{
  "translate": 0.06,
  "encoder_bias": "all",
  "encoder_qk_norm": true,
  "encoder_parallel_block": false,
  "encoder_moe": "top_k",
  "encoder_num_experts": 8,
  "encoder_shared_expert": false,
  "decoder_layers": 3,
  "residual_init": "scaled_by_depth",
  "max_steps": 8700,
  "batch_size": 64,
  "lr_schedule": "cosine",
  "adamw_weight_decay_other_params": 0.05
}
Rows from block 4 of the encoder of a small masked image model, named by matrix and row number. Rows with one number belong to one neuron. Each number is 500 + 40 x the weight over its row's rms, rounded and kept within 0 to 999. All counts start at 0. Numbers have three digits each.
Before each neuron's rows are labels from the 100 images, of 14976, where the neuron reaches its highest value: "colour at peak" is the nearest of a few named colours to the mean colour under the peak. Only what is clearly more common there than usual is listed. The data: flat shapes of many kinds, plain or patterned, on busy backdrops. In brackets: how many of the 100.
# fc1: MLP up (encoder.blocks.4.mlp.fc1.weight, 1152x384), inputs 77-153
# fc2: MLP down (encoder.blocks.4.mlp.fc2.weight, 384x1152, transposed), outputs 77-153

colour at peak: red (34); orange (26)
fc1.312:514500500465535554500500500460500595509524424500500592500545435465500500371500500500410566637500500522500500491500500500500500500587606500500437500472500358556587529500500500519430527500500500500500499500500500570563500500367581410
fc2.312:500500500500500507500500374500500500500500500500399500654500364500500500598500500500500500500500500571500500500500500500500283500500608500500500500500500500559500500500500500500500500500521500500500500500500500500406500500500500500

colour at peak: blue (52)
fc1.123:624500544500395481500445500500500454500500500500500383500447500500500500500500500416500500500622500500500500500389590500500500500500500500500429500500500500583416467500500500500500500419500500406500500500500500500520500500529500500
fc2.123:425500500500544500500500386500500500500500500500500500500500514500412500500555500500500500339500500500500500500645436500500500500481500500500500500500500500441562500563500431500500500500500500508500500500500500500500500500348500525

colour at peak: red (52)
fc1.584:430500500500463500445500500500500564575669500411500500500500500497500500500500500538500500500500500500500500500464500500500553500500534482500500500500500436500500481536500580500509490500500500500500500578565481453500405494411500500
fc2.584:608500500500358500487500500518500500444500541500500500636500500500500449469500500630500500500541500500607573500561566500433337500500500500500512500500500536500500455500426500500500500500500500481500599500500500322361500574468500500

colour at peak: grey (72)
fc1.29:302477500500500500500560500500500510442500423500196500500403500464500500596480434500500473500500500500500500500401595500500476500500500500446380500455500381500500500500500576500500500500500500500500500500500500482500500500500500387
fc2.29:500500500500500500500500500500500500500500500500625500500500500638500500500555500500500500500500500500500614500671419500500500500500500500500500500500500649500500500500500389463500500621500500500500500454500500500445500500500500640

colour at peak: brown (50)
fc1.254:500489471407500500500422515375500500500500568534500500571449500500500500393500541500500500500450500500496500500500500500348450500500500500500500500500500500500500442500500500474500500500500478500500500560500495500500500500500500438
fc2.254:500482500500426500500500488590500500500518500500500576500500500500406500500500500500500538500500500500500500473511500500500500500500500500500500500500500428500500500500500500500500500500500500500500544500560534452398500500410569500

colour at peak: yellow (99)
fc1.301:500500500450473500500500500500500500500500500500500500500500500384500500500500500500500500511535500500500500407500500500500545500500650500454500500500596467500500500415527500500443563500500500500500500500500500520623500500565500430
fc2.301:574500500500500558500500500533500500449500500480500525589500500552500500500537500698500500500500500518500549500500500500500392500500500500500500500500500500418500500534500500500500500571500500500500531500500500413404500500500553500

colour at peak: grey (79)
fc1.739:434500500574527431500500500500500500500500579500442500500407500500407500443500543500500500500499500500500500500492500477500500500500534564500578535500500432500500386500500622500500500500565500468433500500400500500457500500500490500
fc2.739:419500500500550428503500500451500497564500500500568448403500569472500500518500500329500500506500500500500500500500452500500630500500477500500500582500500500500577500500500469500500500456500500500500478457565500602500500500500500612

colour at peak: blue (45); purple (32)
fc1.219:500500450500500500500436443500540500500422500500500500500500433534500563500500500500500512500449500459500500500500500500500500518500539606500500420524500500500559414500500500500500438500432526414500500500500451449478500500390440500
fc2.219:500543500500470568500500503534500500463528500500425520602500412500500500452500506657500500500500500500500500501542509500500393500500609500518469458500500500500500500500522500500500500500500500500500580500500500403500500500500500500

colour at peak: blue (63)
fc1.248:500438500500500500500540500500612500402500500500500500500500500500500500500586500500500559500500500429500500500500500500500500500500500375486500654527500500500500563500500500500500589500500398500589531500500500500588500500500571362
fc2.248:500500500500500357445500500500500500500500500500500497412500500470500500500500500306500500500500500580500500500500500500500500500544500573500500500500500500500500500500500613500500500500500580500500567500500500500500500500500500670

colour at peak: white (74)
fc1.466:500500500410402500500500500500500500500500556524500500429500524602500543500555500548500500500500500420500500500632500515500457603500500498565500500539500617500554500500500500433500500480500552500500500428412500542426500500413500500
fc2.466:500500509505435500432500500564500500500500500482500632500500271500500500475500500649500500455500500500500500500523500490500500500500500500500500500500500500500500610500500500500500500500500500456352500462500500582500500500384500500

colour at peak: white (83)
fc1.355:500500500482500500500500500500500500500482500500500500397500500500452500611500500550541556500500500500500500500500500500406500535500456480500500534500636400500500504394500500500499500500500500611500532500500416427500500500500500500
fc2.355:573500500500406500500500500561500492409500500565500500608500390500500500491500500555500500524500500500500500483435582500500359500433515500500500500500500500557500500589500500500500500500500500500500500500424500459401500500500500382

colour at peak: white (43)
fc1.552:500500500458500500486534500402500446500500500500500500447500495500498500543594429597495559500500500549452610500500500500364473500500500500510500530500500473551538558500500500500497500500500500500500500500533500520500500467547455500
fc2.552:500500513563420500500578500500500500418500448500413500589500428500500500500500431456500525500500500500500500388428500500500500500500500500500500604467514495534500500500500500500500500500500500500500500494500500500500500551500500447

colour at peak: brown (60)
fc1.90:500500500567500442500500500500500500421500500500500500500426571500424500500500451500413500500500437500500493500500500500368500633613566500500501509560540504500500500500585500500500500466500500500500500500500500500500500500500500500
fc2.90:385500460500527395503500479466500470561500500500532441453500550500480500500500500397561500473500500500500500500500408500500606500500464500471513555500500500500585500560500470500500533464500500508500490444500500553500500500432500625

colour at peak: brown (53)
fc1.88:532500500526530479500500500500543524500383500500500500500500542500500500470500500547500500421500500500500500500500500595500500500500500500500500500458500575500383500500500500500469500500495505455500459500500543503500472500500500500
fc2.88:570500500500500548500500543571500500500500500500500531479500449560500500500500433542500500565500535500500500500500500500500238500447500500570476500500500500447500500500500500500500500568500518500500500612500500360500500500500500516

colour at peak: green (45); cyan (36)
fc1.420:500500557500438500414500500448500500500500500500500500500500458500500500500500583500447500624500455478500500483500500500500500500459488578527554500500500500500420461470500500500561500587500500500500500500500371500500542500598495349
fc2.420:500500500500359500500500500533500500500500500500500500663500500500500459500452500614500500500565486500562557500500500500500407500500500500500500413500500500366500454500500500500545500500504500500500500500500500403317500500449500500

colour at peak: green (69); black (25)
fc1.650:500500500500500500500500500500500558412666500500350500500500397418500500442500507500430500500500500534500462473500635500500500500500500500562500500500500500500472500500500560500500500522321500541500500500500500547500500522500500354
fc2.650:500469500500374500500500503577500504500500500500500500620500500500500500500500500632500500500500500500500500500500500500500382500500500478500500500500500500500500500500500500500500500529500500500500596500500500406412500500500500500

colour at peak: red (86)
fc1.477:500500500500500500567461500500500500500500500383500412500500500414449500500527412362500500500500543500500500500500500500441500476508500500500446500587500500535418500500500384500565500467500500500500500500500500601404602500500500500
fc2.477:436500406500591365500500500455500447500500500600500500514382500611500500500548523500500500500500500500500451500500489500500542500500500500556500546500500500500558512500500500500500615500500500500500500500500500500500496575500500500

colour at peak: white (78)
fc1.126:500447575500430500500500500500579500477441580557500500500433500500500500579500500500564500500500456500500500500604500440483500500500500500500500550500500527500500500529500500582500500500500500581500500421500500500500539500500500375
fc2.126:574500500500430523498561540507500490500552500500500537500500327443500500500500500682500553500500533500500500500388513375500466500500583500450500446500500425500500500500500500500500500581500500450500512500500500500500566474500550419

colour at peak: grey (61)
fc1.390:500500500500500500500350500500500500500418500500500500442500500500500500601500500500500500500500500500629500500584500488500500500606512500500500500500500500447500500500610500500500500500500500500455500500429500500500568577368468500
fc2.390:408500500500558429496500500463394508540500500500543443433500582500517500500500500341500500500500500500500500500475458500500633500500475500500527500500500500546554500523500453500500500449500500500500473488500500572500500500500500600

colour at peak: green (100)
fc1.399:500500500500443500449524500500500578500604500500500549500500468421500500428488544494500506636500429461500503500500500500500500500500500500500474500500437500500500482500500500567500500500341500500500500500516430500500500500452553500
fc2.399:500500500500394500500500471559500500458500500500500500619500500536500500500500500679500500500500500500500561500500500500500353500500500500500500500500500500500434500500500490500500500500500500500500500500500500415399500500500500500

colour at peak: white (30)
fc1.357:581500500500500500468500500440500500580500556500613500500500500500500500500500500500500500500500500550500500500500500356500500500513455500500500500500500589500599500500500500500500500500500500500500423557441500500500500582500500440
fc2.357:500500500500486500500482500592500500460500500500500500574500500411500500500500500589503500500500500500527500500500568563500500500500500536538500500500500500500364500500561500500500500460500500500500562500500500419500500476500500500

colour at peak: cyan (50); green (48)
fc1.525:500500500427500500500560473483556493407458500568500500500500500500500500367579500500500500500500500500500544560618500438357438576555500449500500500500500424498500575500500500500500373500500500550603500467500433437500555477464500500
fc2.525:578500548567363546500500500504500500435500500500440503612500299500500578500423412640500500500500502500558500447407546500444500500500500500500500500500500500500500500500500500500500500582500500401409500500500500500448500500500500384

colour at peak: blue (42); green (30)
fc1.676:500500500500500500500500500500500536500500500500445500500500438500500500377458500500414500628500439500500500500453556500500500500500500500500500534500456408500442500530500600500535500500387542500500500500537458514466500487478500500
fc2.676:565500500500394500422500534545500500423500530500500574590500500500500500495500500702500500547500500500500551500500556500500411500500500500500500500500500500500500494500500500500500500598500500500500577500500500405500500500442500500

colour at peak: yellow (39)
fc1.762:375471500500500426457500474500500500500500500500500500500500470474500586500390500398500500500500508500500520500500500500394507500565507640500500500547500500500500500373536500500500500425500500500454500500500500500594500500500500500
fc2.762:430500500500543413500500500448500469533469500500554462442500581500500427500542526408500500475500500500500500500500431500500582500500500500500500575500500500500565500558500463500500516500500500500500500430500500566469500500419500604

colour at peak: red (75)
fc1.82:500500500602448500500566493500500500500500500500500500500500500585604500500467546500500500500500500500500500500500500500500500500500500500473500500500500500500451446424500445500500500500666500410500439500500500500500443500500470500
fc2.82:620500500500427500500500500462500500393500604500500608500500323542500500500507500685500500500457500500500500500500500500437500500597500500446500500500500500437426500521500500500500500621376500500500529457500500323397513500471500500

colour at peak: green (44)
fc1.361:520545533500393500500500500500500500500500500554500513546500561500500500570500500500527500500447500445500500500500500500451500500500500500500500630500583403500419500396539500500500500510430500500551500508500411488500555500500500500
fc2.361:562500500500428564500500500569500493435500604500500500584500406500500500491500500617500500500500500500500500462500551500500368500500546500500523390500500500500445414500500517500508500500526500500500500500500500500407500500500500392

colour at peak: cyan (48); green (45)
fc1.223:500500500454420500448500500500500500381514500500416500500500424593500436418500500500454500583500418488500500510500500500500500500500500537542500500420500473500419506500500500500588500500500500500500451500500398500500500500605500426
fc2.223:500500500500332500500500500502500500500500500500500500594500500500500444500500587647500500500531489500550500453500500500500466535500500500500500436500500500420500460500581500500500500500489500500500547500500500437413500500500500500

colour at peak: grey (66)
fc1.619:500500500500500433602500333500500500500500500500500500500500530500500500500500409500500500500516500500500500500500500500500500500500532500500500549555570698500500500500500416532543500590500500468457500500500623500500539500500500480
fc2.619:500500500500500436500500500500500500630500500500500400500500500403500500500500500372533500541572500500500500500500500500500500500500577500500500500500500397500500420500500500500441500410500500500500500500603500500500520500450500619

colour at peak: grey (64)
fc1.459:550500500489500469475500500500500500500500500500500500479500406500500500500500500500423500500500500500500500500500500500500532500500500500500500500500500500500500500500500500500500500500500500500500620500500500500500500500500500500
fc2.459:435500458500500458500500500500500425580411500500546500511500590500500500500538500496500500500558500500500500500565435500500500500500500533500500578500500500415500500552500427500500500500500500500500455418500500585516500500422500532

colour at peak: green (90)
fc1.757:500500500414500443500500500500500602500543500445500500568500368425500500445500500500500500605500500500500500483500500500341500500500500500474500500500500450500500447425500500561585500500500500500500540500500500500572543500500566500
fc2.757:500500500500500500500409479600500500500500500426500617500500500569500500500500500697500500500500500513500500500500500500500500500500535500500500500500500500500500500500574521512439641500500500500500500500500500361226594485500500500

colour at peak: green (43)
fc1.707:398500532500500471500500435500500414500500500500500500500500500500660500500500500506466518500564578500500500500500500500506500500500500500500500500500500500500500500500500500500500500453500500468500500435500500500500440500500500467
fc2.707:500500500500570500500500500395402500500500500500500500500572569500408500500500500392512500500500500500500448500559500500500500500500500500500426500500500500500500500500500443500500500500500500540500500500500500500500646500554500553

colour at peak: blue (85)
fc1.295:500500500500500375500461500500500575500500397500500500500500500500567500437500500500500500556555500500500500500500587500500500500500500500500500500500500430500500417500500500500466413500500458500506500500500500600500500512628500500
fc2.295:500500500500500716511500500500500368500500454500500500500500500500500500500500500500500500500500500500500535500580535500500500500495464500500500500500500500500500500500500500500500500500500500500500500500500552391500500500438500500